config.toml
model = "image flow-matching model"
dataset = "made-up waving flags"
train_examples = 97500
image_size = 32
horizontal_flip = false
conditioning = "none"
arch = "dit"
objective = "flow_matching"
cond_dim = 192
logit_normal_time = false
norm = "rmsnorm"
hidden_act = "gelu"
mlp_ratio = 4
head_dim = 64
fused_qkv = true
qk_norm = false
inner_norm = false
patch_size = [4, 4]
layers = 8
width = 256
positions = "sincos"
optimizer = "soap"
beta2 = 0.999
learning_rate = 0.0015
beta1 = 0.95
shampoo_beta = 0.999
eps = 1e-08
precondition_frequency = 20
max_precond_dim = 1024
one_sided = false
adamw_lr_other_params = 0.00093
max_steps = 25300
batch_size = 256
epochs = 66.4
lr_schedule = "cosine"
final_lr_fraction = 0
warmup_steps = 5060
weight_decay = 0.08
adamw_weight_decay_other_params = 0.05
Rows from block 3, named by matrix and row number. Rows with one number belong to one neuron. Each number is 500 + 50 x the weight over its row's rms, rounded and kept within 0 to 999. All counts start at 0. Numbers have three digits each. After the name is the row's rms in percent of the matrix's.
# fc1: MLP up (model.blocks.3.mlp.fc1.weight, 1024x256), inputs 64-127
# fc2: MLP down (model.blocks.3.mlp.fc2.weight, 256x1024, transposed), outputs 64-127
fc1.677 111:458470427495504472518436553513568411507530469588453537546447577564443461439544421527498591472522431563470545546491493361471528514565515529522523473528493517517521535608456498438486535488526402
fc1.678 091:570520476454504508561455516573540456483476619527466578594429540472454473565536430427438484484458583535489453414530588517509483525466466505499497537473483400519491517536532466489462489434526530
fc1.679 140:416473566488513552412459526503544424436474382477430537583415498544565539440545470494504532493573560519462514529428492519451462428494473521576491403475472452539493395455483500518463555518509554
fc1.680 134:461467509445506558450435488433542480580439390518457533538491521526532521522496554503537517567499544540441444435502514373417537445542535502493523457398572610488425510418466506574489537429397592
fc1.681 100:431520510518429380460439580481551525554485410413480370511538543413497523380465584499555624489500450545475475543491577539490513454463514483489482481550533542528537475529485580432522560532465561
fc1.682 095:494502530523487581560543627459502509402505453437427533511507563503439499582451402431507551543506581441468510495433562511469514469482565473536496585463556497532542534380542522431482486574508535
fc1.684 093:584506503435489461504507547538450522435550540437569481490617515490435478479558580524556444502552501599453556566456462525500491491439491497550518555604480538518508412547568442498472580558436505
fc1.685 098:564494488468558570480473480523415478440534534540528486482550447526564468438509543473521517517416449466442487595463400512553570463489448505489517536413561526455481521525464529491449540434492571
fc1.687 093:529491446480515516477463496459560598560469498529448564500465446536548453476579475398524444424423442485496474502514432497543516511495426529403524442462479467439507561516368456431531564533488492
fc1.688 080:474502477447522520440494483407566606564570479509486515442481471544535497463542515468503495514471539567508504480564491480504479472494542474594617429479496558550476465495584424498484531495556403
fc1.689 091:470480489443468447454567504511482481335499531520488441520512502474436402532499533441456471487513598559495481490473553553590499496475486469454531481441580498529477368480589480510518491440536613
fc1.690 115:531504524504527530462386493494539408448434456502500530471509508527469499529519571542484532442489535535583485494543487521553572512547486386557437562435492367510506564469564540514484611505575467
fc1.691 099:487531475463517511474435498594508518515548476518464428522544428449554582437648562488490538477443475462526408476484482483501510470476469592481558490507483398454461423430468489544510502489445465
fc1.692 091:483464408500527478445470485469391514540483572423504412621461477422434611373416507510431463485537452525498499523503481494522558571591427453528502505529476434579478486568406546593577571494491573
fc1.693 083:560514454478459590577490554587522514564531567566462513546570462472405470475556509452483499541588503438457551544520593431496490511498466518474613487564484558534462350567520425534428592502528417
fc1.694 091:445450488414580560529534512491452521432425451519515450617469427473548421478495498449437521536435502586453545515455460553517537514575506452395446483551551479431482506575525498484508545474510483
fc1.695 096:589567385519484421535473613593493482447507476462475558431498475410584434579497559384397500471425479415576482478544425614596539485516450455479504427559445430545487438500551445529511515525447413
fc1.696 092:441463429450478491478451546464474566450533471374588560541485502492492506567559471378478500516519577471476409484515426546519553504518444500509462525396489409519530467466440491534542529500567567
fc1.697 090:475537431454564495469511482563462557543458519457472565571478575535486500426426469520513498494502565498518442534405471457506605513500492586418492506494449541526509385489452408442504480558439450
fc1.699 105:568513484445494461535542517420526502517443515459524549492458515439432390558390429512524448483448506486542527515545448492576484571539513389559483473501453518551526500542536502516525513516542570
fc1.700 098:550519306530522556522474428532506578549502454539515466517460514529505532514547468533520520477499591545510581528532537535461490511461482473504466521529530492448471472551540527536667553544535433
fc1.701 084:459447440451533500511490484525421560464583461448522532489513440491513536510426415408466463448453537576539448521494552461518442584468467519524495537475437475555539542457519502413477469552531495
fc1.702 073:529504529500610477424457567463515515522514494510547455503526451575527470534535437444548524558584442502535505494464557540470468493574475423484411529582491480524576483485473504516575456557505463
fc1.703 124:504479487493551514467470511558529539575493526493456455461462448553590651463512397472539461529510573498539501519525495640567569565403504468458535478556513539489454466500459527499482559531496510
fc1.704 109:517538471522561451508534528524503388588481485490444494441408445425571621408560476491534445503552529555445570533465567524556629569490479438593549446566482437388478493427405590509459502436539490
fc1.705 100:392534391492541510512429463509532554588496518511510489403494482526542494533520481419528520480521515525504466345493431471495520502514546465478453458406520530431470560458498416474500530534484529
fc1.706 126:409517493533492572482518501405442463534453442439490481523537471468529640560528466521504430486459531464466547537450500483502453511512451512506462492449534475642520497528445583561533493439404483
fc1.708 090:513424488489541481507398482494489503433457523466542498570628434536516492486496365408556423462395552532459457526447482530502515455436457482478433493468449482518433364432492457507546530496533429
fc1.709 075:451626465546457528455511572462554393471481407501532561450506537470420495545570511557400490581470515410561538512509434477538518445611507502515543411506498485492516552581598519522505528410500504
fc1.710 093:548470561556428551473478456487517428483410520401431450554597377562535423514570464466506448603470496515519525466473433388431414594543595444440529467518585519516526471476528470457497550536520544
fc1.711 092:553498590497551481431565407504495520324499437545409492475522502530465516438464466461514587508495510528407381598467509490474489499549532532513529477488481526479443529599527558482450611459454511
fc1.712 115:504504482505480498551477499513595490479449460526443517508496500531435574487490498510517564477552493538426497423474522506531511464530529528416524477469459514480510549518476442502522515491511465
fc1.713 105:475423530602489543427478522361553510403483507539480520501431551532423464475433439481490550577547601616477514384494498466590511530522567542558490482485563379508541487497484526485556513461492504
fc1.714 142:463483533493491476402495496604465500512569532524597507552581405534332467450439536475491519465544543530423502511509507552493546502618463598469489448463562517500463463560457493500531470510560472
fc1.715 102:518513447499606491550528500538513593571419593456415534484525485519481584439544540490517525460564503580497504451571500501499503472511471498522423529599517507593426525413488466504485466519474451
fc1.716 094:406525586452455511543486464506496484446383516530598503512479544479438543477551567439444482568572555428451517481411559471489525491461534504467615488471401536559485462461497509498486509473473467
fc1.721 102:476484516376534473535515447508493450494527544533523483538450488477426409469485430477415531480419575424462444482531517523511532486413493533545542491427521514513402509484468485469483486430523464
fc1.722 094:433542554544433442496532453619476427497446632499493446601616499505539586459452474484425483515558539440504499501405486622482397533463478532508417570565512518473555488575545568428497503510480545
fc1.723 147:582509546499422610448494497463541534434484433606513496477537480512503452560488468470522507517474525469491419504502500585323472536398501532519516538555487423442499477520522444534573490614519524
fc1.724 097:513513569516487464506554557562457554509438483425466612565577448551366518577471521391474547523477574481474466540508500484541610499553469580445584535388474419470470501598445508461532545387521520
fc1.725 101:440508494495501458532407562516523423545480559509439452488425458547517461462491402578493498552529619639446456456458507541525484592522484430420453545510559541467578499522447456508552461509485506
fc1.727 130:510513469525503515529506505509447436458516490472450507462515444279499514477530511464545546546523522488492509470522585504552521500500542479528512493457543465409530504506608527523498472452480533
fc1.729 089:528570366434509528589542480435551516571445518525465549543437556524509490533463459483498543598479578496523446465548533501495503502415551474537547600572472457562535565443405527479575468497531478
fc1.730 089:482486528592514518525456591513467425551501441513551508411545463438575461427531405509538418521596364434470472531533484447557445570540477507559495460565424478471486509558509585508521501523510477
fc1.731 125:478474448553437517531539557570410559530574439421626436549527447519495455466529436472473522477392592425442502479481476532499532509530455440460515477470487447574514483530483441508465499504405574
fc1.732 096:496600395472431549515498498547466541484512445424508524543376498552477512481583507474467529560589488523554495517502447490501451426613429512526481491531440454450484549458560389501555549430518482
fc1.733 128:485471570454521515515513520502450519493386527472476409443486451488556525475460542472490468459558618545529571486550441431482533471457549525479496439432521434535475541574541560476441495455473523
fc1.734 077:590474456343473599438498618570384471507461454622520497503476488434422456495489476489552544471448544584501477518502598524570477504403427509452474447468560497644427503553452468479478516509416543
fc1.735 083:447511525458531458514459503538523567519481528529537468494564476591512465416539570516508495617512516510456512528470606433448487444483500435506451589588492472588533507409455434515457505391448448
fc1.736 094:414526430488614574500494491456475559577512517468439566525456467349450549501496482532503552490468515546499493492439583551486530480400345485465470566480535469584475499517503521575498495588458514
fc1.737 090:504474462453563575541508585522507526401408522436455498601496451564456478442544458562506492506478568556543455517467497491469442488584414452523465509475473477539520486489448442578482596516544466
fc1.738 111:518516573451429442419448529533472506443483522519447408571523421581594499426575509549441526529472455485443514493475435498556515466602529499524493457443594527470484500456651624571508523532502494
fc1.739 097:486501487559411451515553590520555499447580546536604477485443524565420409558556613531515484506551446509617512492491504418444459480543479490443479495565435535407560512503553437468508550486516509
fc1.740 085:503502534519482546494541516447485444465452513480500514475490544504500531469590531408526474463522514452614538635486582499508474454487496477464516556518566479525490517379405485569533515566516494
fc1.741 128:515470618605463538540493474403491440478494618491456508485429510516463508481485459432499488503512441530424580534548578573460470476471446526449492448459516450490493481438506497587475415521481492
fc1.742 096:448611452547534491415504506515505495530469448474456479480459532481431421545566470515451486464421490420468521481523408557482427647575509508477440508541576529486474460458497507531403514569493506
fc1.743 110:570495442462532567517514461611570545463501512600563594442507524436473473504565415432484500459443511443484434424565487470573426423470485458504526532477511568493506515500484547482483434483444542
fc1.744 101:534538513489588459490505606400532460434476492530526500502495500443584473433449569399539500474431534492509487513430449463475455507472524425473543409495467436416544553456555441433466571499484524
fc1.745 102:469562559492502559464525420553407383508457512420607504537509466485531523512456496514531409459527558474448524451470475488536475496460523467441500396544465565462519468630517494482466560509494514
fc1.746 092:441506426435431484516504452527468522488565571474423474588520562559499444467504455536465496473540481412606522463527443580492482453534445537569592555540418517550521477511531486463494474500446554
fc1.747 105:542476480583520546528512496510505549499481535537568529527525480512489450504490486467476469503493543549475378447486484560457485558486499419543392577493518456447573541570442524538593483572514536
fc1.748 090:565481484534432556459504407508430535482513478566520461552415430599465501545528442486461512579449539513455510545498461634465497514488559463525515500491503440505555439468511530494428437535570434
fc1.749 115:604524540414594544490551474488501398502507433539507548513446561489459391472449545490460520399545496444480445403487411506603470474527507502568533424467519549500477456574529482443556477396492445
fc1.750 118:503512384452444554489574503530445489468531445440520519513549464517575442549463478566618470519478547479483592403459484574489441590581504452467581480573547497470405549546442506383509547535499582
fc1.752 098:484471490526498559422492517501421510474618515501513568477507449490528408490466474407497599543416491476462491492516573485573439419510507418511557467449490489610472469401503512535478484402529526
fc1.753 090:412494506473584431531412368478556479471452479508464485595495467543448530404474478505493549563471539425477541488556485537522462463504497387546566494512560362521570516424496462423587461512475528
fc1.754 121:551408466583483504444503445437527558543396504551602509488482426573456509581545431588591474487546554557428569509486524500489518599458518520484479439602496486538539467609498450590522577465525557
fc1.755 098:498409520584511497374490608447493485463503439475471476452468479511477485510518532494536517470450573546501503492457474482541469500525516523429547451523506460526551488410602516574498424391542523
fc1.756 108:397467441540415396497502507413483402500537429485538539536381481498457495459527390530445457475511440541526597487464384556525596433511448483519535480482494496466558467456504450534468573495497474
fc1.757 119:434473546491512538410542519577449511531478456523571522526572442548370489515474462483451554519528474539417507532533517547530523510602503597485462444429495432524486474515509480477535498482531537
fc1.758 083:506479546493518572462471422522513473477525511454510540612563539438562559591537505449520553576494568520472501466548399509480526460525524522474466519452439563424474469536453593485486469506487475
fc1.759 086:487507446508489407516517526575559505664477541513498545425521540473548568528590470480438508494527492497527573505427571394504505435490570491586571406536481586431485465515483504459546529558478529
fc1.760 079:478474496574441452513486489449466508506583495489540441516483502526541552520536486562520515550486497514590526443603458444445511387381504436510521511517494473504511478414500503457546512490431537
fc1.761 114:495504480421509651495510570538486591456501464492449488501518490555430396576502556455516528611441483545460539533445499408539453447577533496494527532465500499529512453468561518465579473487584517
fc1.763 090:416468540499503473531466442503490515515378484439544485453428499506484547469508381430459462596656516481545501479517508426363554423581507542446531588578477522463465560458502508527541546490479448
fc1.764 100:510455415482534572521470556482431567592553611407526478526511407443496554604534503495526486493468451511523397493468513467474514429502458475544539536405535461504492522554554484441429493565500525
fc1.765 088:518488558528436520579465517531433551394580498476583524473563468567489543475483462436529462551466488654479508532446558586443551509482588500594547546469537501502490473493534411393440477454475547
fc1.766 089:474510529462473499481495449464505457499537536526546488530538536415499500459603493502560516488510534431500527434568431545521479498521495535519560542536518500619470491534433401486444476418494512
fc1.767 097:410489477595426507455492491458413494484559487541441553571544465535568491416570484508491488487458517550511512437506451489492389535408379443522561541540493465510525448519458485456611423547445495
fc1.768 083:435464500527412521493375465525460422579478572594468522491486531438521489426516535580457483453522422550549543450452585531507585509540406458456528458421538571422477482549544521519588578449385453
fc1.769 133:526558479445470568471513428417488580479427443445521542498555457495459561517578495482472393549545400519488475543594470500530534489569450527389513516545477517446511419567638579529513455510462514
fc1.770 138:543492551473462467488414399476455501560514572458510486415543555449532541443537560479495474482478551494559481493460519528436516484479398476440556450464520469502472520467528448527511542556537463
fc1.771 100:525483510556563464534409517439555497491470479515440509504524443507511567463565470447361563497524487501467415428531484492483509451500519443483506495450425523431511537469445525484531531501532520
fc1.772 088:444497479559461460572536566466540515506579415523463475486502530469482508445484567467481549610509407441640585561485672470480509522496513493544519459564393547500533481432553557543504451563511553
fc1.773 103:529496420495514504462476587386479450477412434520443536521483567458454440488528504523454549477381553514509511484470489609425587468425532503521542483531515428524537449463528568441480426484615513
fc1.774 082:392487447504567529545472494482495506489459504427549461578475430561463543464528531413576538634465588488479526486514522522521457480488469447495436499533600462509454574492437554506493489444436480
fc1.775 139:506473459516554454521458534491506496477470458461523463446507542580491473479509437483490467503549470471498489559512439450401491531504481337515508453414489460460495485414534508517552541560472563
fc1.776 078:513516510453455417540454509477529561510466547538462572554502530495535512501512394581574447528537382502510474463575403391584540544501422437527617536507499479519499462490502499545465521393481518
fc1.777 104:583471500516622551446484461587539417495558503537449524483541521506518476475510579484548554434488555536540528476542560404506442545563484470476551508483545570566486570601465368428514601472564506
fc1.778 107:522544510575571436448460525471552465442469409510631562518401484425501510479481495497459509502603472398555484523478471561525430437584568436537539476444503446510555490440477503414556480538554543
fc1.779 103:544515606460478491505513414593471497450462539452526450549514437545471425539502404463482477524518502500488507487527440444478434448485506502473399451508472610469445546478532524462493511462571426
fc1.780 097:520489530509476527446559456488395525424611558537545476473502447607526542453499405420424454526499518504556564494510417541443421332479497493463476530466544446477498559429471535443484540568565505
fc1.781 098:496528628443494486483519502470482490438428582491529534522468536442417514489545484500435489532476459576466507528476527514453561448480471514415638523455479493496484466535495660453488534447553450
fc1.782 091:405514448515489472524471556402472575518553469473595568493516529501498500480559538449461452520491408529494482535536446422588553594504452437555503593526446469520444464501439453495521499499510459
fc1.783 109:441503553460533531462629454436568534482467435502493511513405548481455577430519511508510479507509544623399485464438514436406503462511408507555533554484530564439471638487454569484430478432487564
fc2.677 085:504503409500443492408523537520447489545376455471349626483539513467476466481519467531562547407518585499564380489478403456539507554494534572458453498539510545482502528526516449389464519581499534
fc2.678 087:661481513406539425374487601486505557514571517460418514471516427472429536540423487589474470490476541526510549567444490487523412546503440501416533532467516587466465459562477456430559498495497469
fc2.679 154:530595498455441472479479426503534539475447475563537507516375486463542549528428533457417500479412476515497484539510555503584504513490495546364503683503518444415562467520538530523475401446538550
fc2.680 148:547504439523546503411544514506504506520466448444579497561398465482603576428552542492421531490533529576497406598554523443612400468549464431452583494516504450492547540516431457499458438477514468
fc2.681 104:516423485503661433536541459524560539535511514547508472492589535582441548476554549547531459504478484514502522434552535501473504491441505501426508551537504463463527546487525506431511538386451455
fc2.682 090:473511499545490578534453652512425452457520521525467535461477463509329527544579436547498392446472559551515485548543586557408510453493540464511583550471512501435460443406518558447533471453503438
fc2.684 085:493495531430510475431516528589568470489491517610549528488451465419482485498528551526503573487602516396546461470468412569577468544512579520528586451541424469545514525552467425480519527424468483
fc2.685 086:577455433416495573511549489491533518466507466473537500453454535501592523410454556574535478485418483515469465413493470543525577438551549483529518502418477441487524524463480546517546539531516501
fc2.687 087:476559394455557606547557416536493429574533480546519540538496523446568541501501493529469529519442477476530498486471471539638545543537436473414361519511490502543499496502569498405477477420531462
fc2.688 091:497423500505465567477536522492455482564457527483453467587559518441517473472485516585482497473487553477462538524419477480493516476565495517525416466445446496529514485503548526518478457436506403
fc2.689 088:514531530475550387503480410544493519388485530509570452507653536509446551472553620567494504437455546498532482557456496439484516478409525513470488510514525492530504599503606545550498531581570498
fc2.690 143:462585541568479564445486400543481427503484523537512486455483520493464449506479520479391491460524502530554508486620457570591453559501521477470529428520528476467504570492500579550502373503473487
fc2.691 106:491484475517526511441496498433513547457548503412401468492440525520474522563358551516372479514444524488489576578451442529480539476452513556477427430509492525446521481454530535505569542465474511
fc2.692 087:511533516458537565549560507537487489543508449617468507483556444580427512419606495440381502463417411503486465523517487497511551514483517526488486562487518634451425531448613537524419535530544444
fc2.693 082:576478456441545546443550513537485552565415426462427516492475496520470532511383500433508542483505516508466457505498515467558480561484502533490456462513501415542487590472498445528535564458513496
fc2.694 100:480587461441485445575487441484501422481418561632571535490487467446529591509544536449466445439477490449572408474426533482453523603535505516495481666473513521458429481488558486620464538548554513
fc2.695 104:582528526390453528517540497423424549409448513483628489512491428460512628590528518532580494457532510461557451393550564501474490566442492471459617514534526447529496395530452512510392542593488571
fc2.696 097:432491502530462442504415555493511482403518482509495543459514498434471584522474466526499481576479542459444526406500490512511581516618443500576498481482532574481485520406513546583463490497541536
fc2.697 082:495520434458462495474448541580412422536562429468516498464471481573426400453606470498524499519519507568498559533579503553530534442448534480491472414522508469469559645529536415486445544476512616
fc2.699 123:540399504460518494508429511587524531500465439545617506532588434501514493442618402456553541550490430483570422406481573451542456472504505456569531517491446436512442510560478500496448463491563480
fc2.700 092:593476366508512561418492450586502461508450558495469426507544444404433537493414550458486440464473519477526425432438554494471492504442510456447552485516493516530464506528449515562392544443549516
fc2.701 090:451615458452441533588539421500523489464456594539529509472577502522573461487478529434485547487505414394474456435518495486437496523466499470556402638556469543492415448399539509472447489577374563
fc2.702 069:550493510539391510575566570487446471513536492541517497526537450505639553529440484521590449533517433455465502524549469551429440559542581542449566544571507545465389517477576581496441452402528466
fc2.703 106:520514518516497443551502572445601464464444503551506552470523509553368483541497458496528463497595550553499531478472527404523515514553609562308571413477470440460541567505506490482536524494471485
fc2.704 113:391451488558486445560459458537494455519646597555517416582540513593544502449466485592465506529433386617513598470500528513496578502518503441568475415499498574503597548520572488612550461425551502
fc2.705 097:534439477555519469512458557521500453626465501483536433557523514535497483576418486453524515547544420510452600618400499518517554502527513491441566514516433494524552408488487443491466452441432595
fc2.706 092:662521456518489470443477481508479595448476418531490576511556521460518480431539552532592510525504462400515568455578521534439469438448559445514517516548523504546423468597532435493485394527508503
fc2.708 101:487459575488486549531552471500514432496556579456522530510491499485448429486479466434560462553553459515499513530537482468455444411482527559540476561466486492531591443487417549451528491504448397
fc2.709 100:434554484580564512434441490557521577620396538449513578502544451498536486421500476423474461463551518447511490571571480434549476495485545509485452463480431374484446492467424533518534514531569487
fc2.710 086:504509471575620580564528418531551462462567465581455420471448568497461515440341503484505577518503603470526552555614454555499476497572546494483471488552494486509440498544441485478443561391567515
fc2.711 095:462490442438483531628599502488478500424522551462500486604505460551532405469468527523444548556530566478538522440493454486524552459664444496543506493471513494487467569473512460481451572453490506
fc2.712 075:514518430527564458539468532444568518438457531528474503546380530515515463448440578471553539488500489459531516563474446520472552451534475493463512504410550520569502486526505443486515473424547547
fc2.713 105:629438542516620493518526472501497503608452362564498428507503486546468435455588553439454437458465474505532443552484536433534467498399509568573461443475550568440491470560572437506445510421435459
fc2.714 117:577398575460538556456546493427482478461478534521434480545555520458440506442463559430555457462479538457450569515513551517563504493556500536570569441508496598540522407461451508501538454601507506
fc2.715 086:555460555489590411432454479521536454532537374503450473453466571493496468431430492518546498478524480483465514554539464529479445440422574492589504447556461561501576568480511409386470536478492548
fc2.716 089:434485569411559558463489432496537507446593513467524497527611474453424477509453513509483596541509546578494486571502521509550489503433491537435417437532449462530559408473450480561497478662512505
fc2.721 108:401403339462522587535513549466555565518517606505460505527432527464603496404523543480561487500486440540512412405522493484583395420577534506510373515475511537504532504474501466385552515558490466
fc2.722 087:504461449581485402501527538474579543555497352479530389484389477471530459437462473479420521472543517556510479474584517514483422517506562506486590526603486495495442567546442521472432479482512573
fc2.723 167:443587443388509519569517527518529609431512461564458564543587486470549524488459508502515527522474491432478449540444478504527517467563492497574487461393492486551415406497483485427484604428509515
fc2.724 087:467478491509553505520487522518430481448515511498443629524435457576515443493509609493455507450471542486488528528533434505605581446566560573404550540429488556517576482451519495525539560504488494
fc2.725 088:408519595449568398472479510574478447542515398508437525494510483506434523500476403348508495435561513441521433511543451441566487512483526469445440599463411366451456492539518472406466510509512524
fc2.727 079:516545462514526536518461427532512484513499573503499492458519472506536483530591492512424457442492509404483482599489480448488594526550505560494559448452509470578573537469455487501450403461484537
fc2.729 096:555450574490564560508488589486528536501543455475481565426441480505472640588474546559480527405557457489448493476453542534440462518528483541534460555502477357485545497431501523502449558377482364
fc2.730 082:477522512565483579447567523563549567521501456447514487581440575479552475548493425471515570474559401489503529537465489487576529431488504509483499454575460515540527498512464497530481545526555399
fc2.731 119:455449450494565570578549459468484478525412431478454616486578495483459502484440536510465504485478528523434612514567412470540523476407495465529558546476468568466485548543415495406558386459592528
fc2.732 093:485324504486519562502535391512495517541420522572519547539595512461475431551452503414532507473506531527428531476468508474525501419568440480557522544446515442558505526453534452453551531553519537
fc2.733 106:507463592494485421642491446489576518597491474474522533519435539569502464525457549512466516540477510578485599533594442451527505459402515464464491486547510540411523482440507420422484504420456529
fc2.734 075:529501484375514615517579639488521508575470554459516487516475498489529440561432511451510426560466393417478557494489551465535450390522481557467509466425533464502568428513429520508527457439400393
fc2.735 082:394551467489496397493608452507570475491444450468533538486424539371450586440551636489566530418551504479547456523533480522368464503442422516530576575507502537484497507464507534526568463585568547
fc2.736 083:481491516528464563533530495436507509592460509585466597536488455668422450470564546474483409541475577478456469526502505484453547555490393523476536555450463531455502495488470483572508472445468584
fc2.737 086:449502552469468548426518469520526400433605551551465441442499535484475513493454507494485385519405526501494517421596444488500499557541522455533496523420497443474417525428576479558533619569590468
fc2.738 113:466482556542516572500578503505524510415569557401520478525457550441494405519426413468500561558564521446516563572510488469576537501486510481535561599480489456598481605512383507465511518520560447
fc2.739 080:549518502556557487436461555551519502459453440493547422569581549490481548593428577502482554484508502497423410582509414468436464490462536509467500486530477475517429467490500459477501500506543390
fc2.740 079:470474542517509535581494558430472562467531517413528525565464441485512455445417566565484504509513464530398519356571642462466437465545446462475462562523486478545507460464562508529442557423507521
fc2.741 141:525413494428442482546576500489543451462514567498491455559512534533459492504441534537585592522519421593495488499558480451513605478523460502481509489463479602499521593518451509472590481491508557
fc2.742 108:546540510411518449456557499578474443507490387539556403512514486500472538433525529556517476523507467505526559459546438500489507530472439444534537481521560635492495491627505434496461591590483575
fc2.743 108:575566586434451478466529519429430529471529355483522394533418448537542439505423479502498550481507512534452515466456554534548560501570499533655504517502503437467505499631473492486486445467545532
fc2.744 107:526500501466522405513526506509501522550504489515429465428549483488515550462500496499482509537406402531478413497464503417509397547555504534581499433494512589443564491471532467502586534429568427
fc2.745 118:453294502541561466530510479494532571477467434573550511442423508507535467481515554466579533540519587501466502559481537550532488565461525444519421503480525528546540608590523512484566485523523447
fc2.746 087:456492488473536459501436473440494566524531450555441447500459438518452542540474460475515463469541533532419449590513425443453476644588425456531434583541469475497494488498489426492498511535472485
fc2.747 114:575653514413475593455513520485451518479494445440577439543531482511545557454543511571468523480522528372438538535516492449617499469542537447539482674491506484503527398528515427455570452557477497
fc2.748 102:521697576532485595562501374362516529615447560525436512487487524495516511529508522440491518500482488444513468460521539549460511504431519492542593520423500508498517521401508572437479494438526556
fc2.749 110:539364545632486504466512511540505488453529460482475528496515509459439460536524508514589468506443459609476592404487448541405554513477547524464548475546483474531442514574467503510605389502487537
fc2.750 131:582468453506483597487495523492481531565536439535493549530547511523535477464392535535375486505523489530357556521579504483457578540476533562509564564612461480448522557569486482604557448540478522
fc2.752 091:394501482528580516517534516466543530459441543473400555509561551536453566544504442549593541518526430550522538506575440453446386467315437436603526511485550580511452497494470485433471486437529426
fc2.753 087:501606477448424498525546433527509429536476487513507503475424465455476459462557551444529461488557553489445440459531648504537448551549519505473570562565528609451448532441503501427509579555414444
fc2.754 117:581584421595546441542559571406525461511611470456492532561500536490501454507438572474425552559502518601487559518490486521570508557447521553539463410569479495545558553452532492555491520434501427
fc2.755 115:459400504431516498563537496540544539565529499566511528522431536465464485535471552462433492530502438480519466558484513442527457481422466512484478486545492383518542410487478460439446499430488399
fc2.756 112:491423384501533478520558524580515467503580534500454515465477541484511513506468425445468566418511468411502475532516474540482488507465501491465413577482482446567446595458539429519449535428486429
fc2.757 092:538537437470468522481519466538489437527546519465504526455467492500546547509584537466466445502510541521566489490478488493540530558524488479450538474538509498521568534471433511579390401508582432
fc2.758 083:467505522486480507573494475523543415504563524525464530469487531458500449538496486473486548394536612473542471501462551583514579507505474524450576518457555469542496502522526491488563491522499587
fc2.759 081:491501536449557441502509547517447537642559497483521481453565510444423520538399505471484461525542435501493460503542499473523534501518500538553452401536465472526531531485554498488467474411483546
fc2.760 077:473511447552515442446525488496463466500489467489516420478525528468522475491456507378439481557461509445426472535430461572424558448422557570525465513565471514494456520439584431461493483522517391
fc2.761 120:513456413437520524599490451492481455439530461593404533603459484570498531420477512498512585485583542560501479463479515601522456442540552471474450587491552473491523614478490517443427467556470465
fc2.763 085:443512532448424482520511451503539524506581525581453449510548491548463487442505449564560504472543567547522468555467503508375433442506456486439450666588479439457569413425512534487506444565492466
fc2.764 086:546484409527570539563527533543578450596482452524487521457501619505531480482453544397496492572463485582415540429589512513500433543433486496556571556544495570567511544529503501409572476423530429
fc2.765 095:458434540552554580528512515458543544433541480538654631511487483451462447475549516476584481486422518382519578447522545536462557531540598530513578423509529485546574458471481492432487366518439485
fc2.766 088:505504512473515551527527434478612495534479508520543486454486535572485559462397512485576573492440535453479488579400449450508476488564409536498457503523471503392516502510494478509579505531543501
fc2.767 085:341533524548588547474597586470528481545487521503577561539450477471542502478492445463567525484537527387423506475494582530587540482497483457500496507498469500552472562518572623495411446444529472
fc2.768 080:416521541514584529539607501461570519560446474454505507504511460470502558421472576458453528513551466521505439506524560499481538488469476598437488502470442461519503491546449525496451627537446496
fc2.769 152:432529662495506576502564480432531524552506570521516395475475505527545520526620493543465520546471373574454362438473529564422510471447495490500517515511506570483535447414485551574474517460413524
fc2.770 159:510588561377484561524572649492497521475496572391398525473600471453487512579684484436442534430584508508584421395426480516578508507545467483439452496485494441477465531515507509435510543556512452
fc2.771 095:471443540577515517491425608519514481594411468549466481504525498509486447512456450425451554493516445535507547513477509501590546465433496524397492543477431405484538514444470493533415393440587489
fc2.772 086:481507546529598410457453600388552486542401548505512527549504508589473523418504583562464440431527402507423428419528578479454468436504603525528471461576507529496464536456477506477515431444551495
fc2.773 110:489363459575527380528587502505531537360496452447445435531605528516439609540450484522532484486397487510404508575522450502371522477467515536500499433552476525504451493471465503497533496564591599
fc2.774 081:364484551478397538513514399483538499510540545509574425470515493432475457478488518425636542410513497428518457490512571444469506522500417481549534567486487562472515462525489556506491429566506546
fc2.775 123:498498487544429548474492448498458568463537455481519546529478463519535506482468468545537460612498451537477479520565549492490540437501492391564404521479502500508475526562542467583464451546591526
fc2.776 075:539529504445576425488546440453513487513478494499477515479483528504522516480495397494507523590499437506464501489415479555620538554455484417554462485497532518501524548442451512542538521605476564
fc2.777 102:555434442577502507517429474529520492476460475462450458549506505566442479484557512484549523542493565539476578637548501493536516484506527511438440537448546501493505467516582557404544362507574474
fc2.778 090:431342521568509457518520547547427476469587434513518650543525456532466447512534446430530450500515494570502589533509473512571537480559446503525501407497453537429443574436579500474508476536515454
fc2.779 102:445516499463518529627517435479548509467519517477423551510543425550462576572439429505604536561398418593533490537459414464521463515482389488531519467464506486456513502446505548549586512473480487
fc2.780 088:538612457463495382562456450472617536468470439380561457477495527467481511444533519534457578565535455524486486499450480478433386444482471485495508449452487489495445470497448460452466477413456549
fc2.781 091:466454605587473590514522554540504504467545392489567467503556514489435428540564538504477459480459507503518628475521523556499622487505500573424362490605524561474500553486559572477374450540451535
fc2.782 090:421526473501524431435591465502513526447396525530560566519486521475497555496439489578537548472575470470506580443472378517506600573504486488510521591489436446551605574498549545494547553453477491
fc2.783 110:526547541411447503517404413513460537589420583551514476516457483541529524531529523532492496547548514483487536556486497498410494464594493460519529590446580480504544414479540545541547534530458541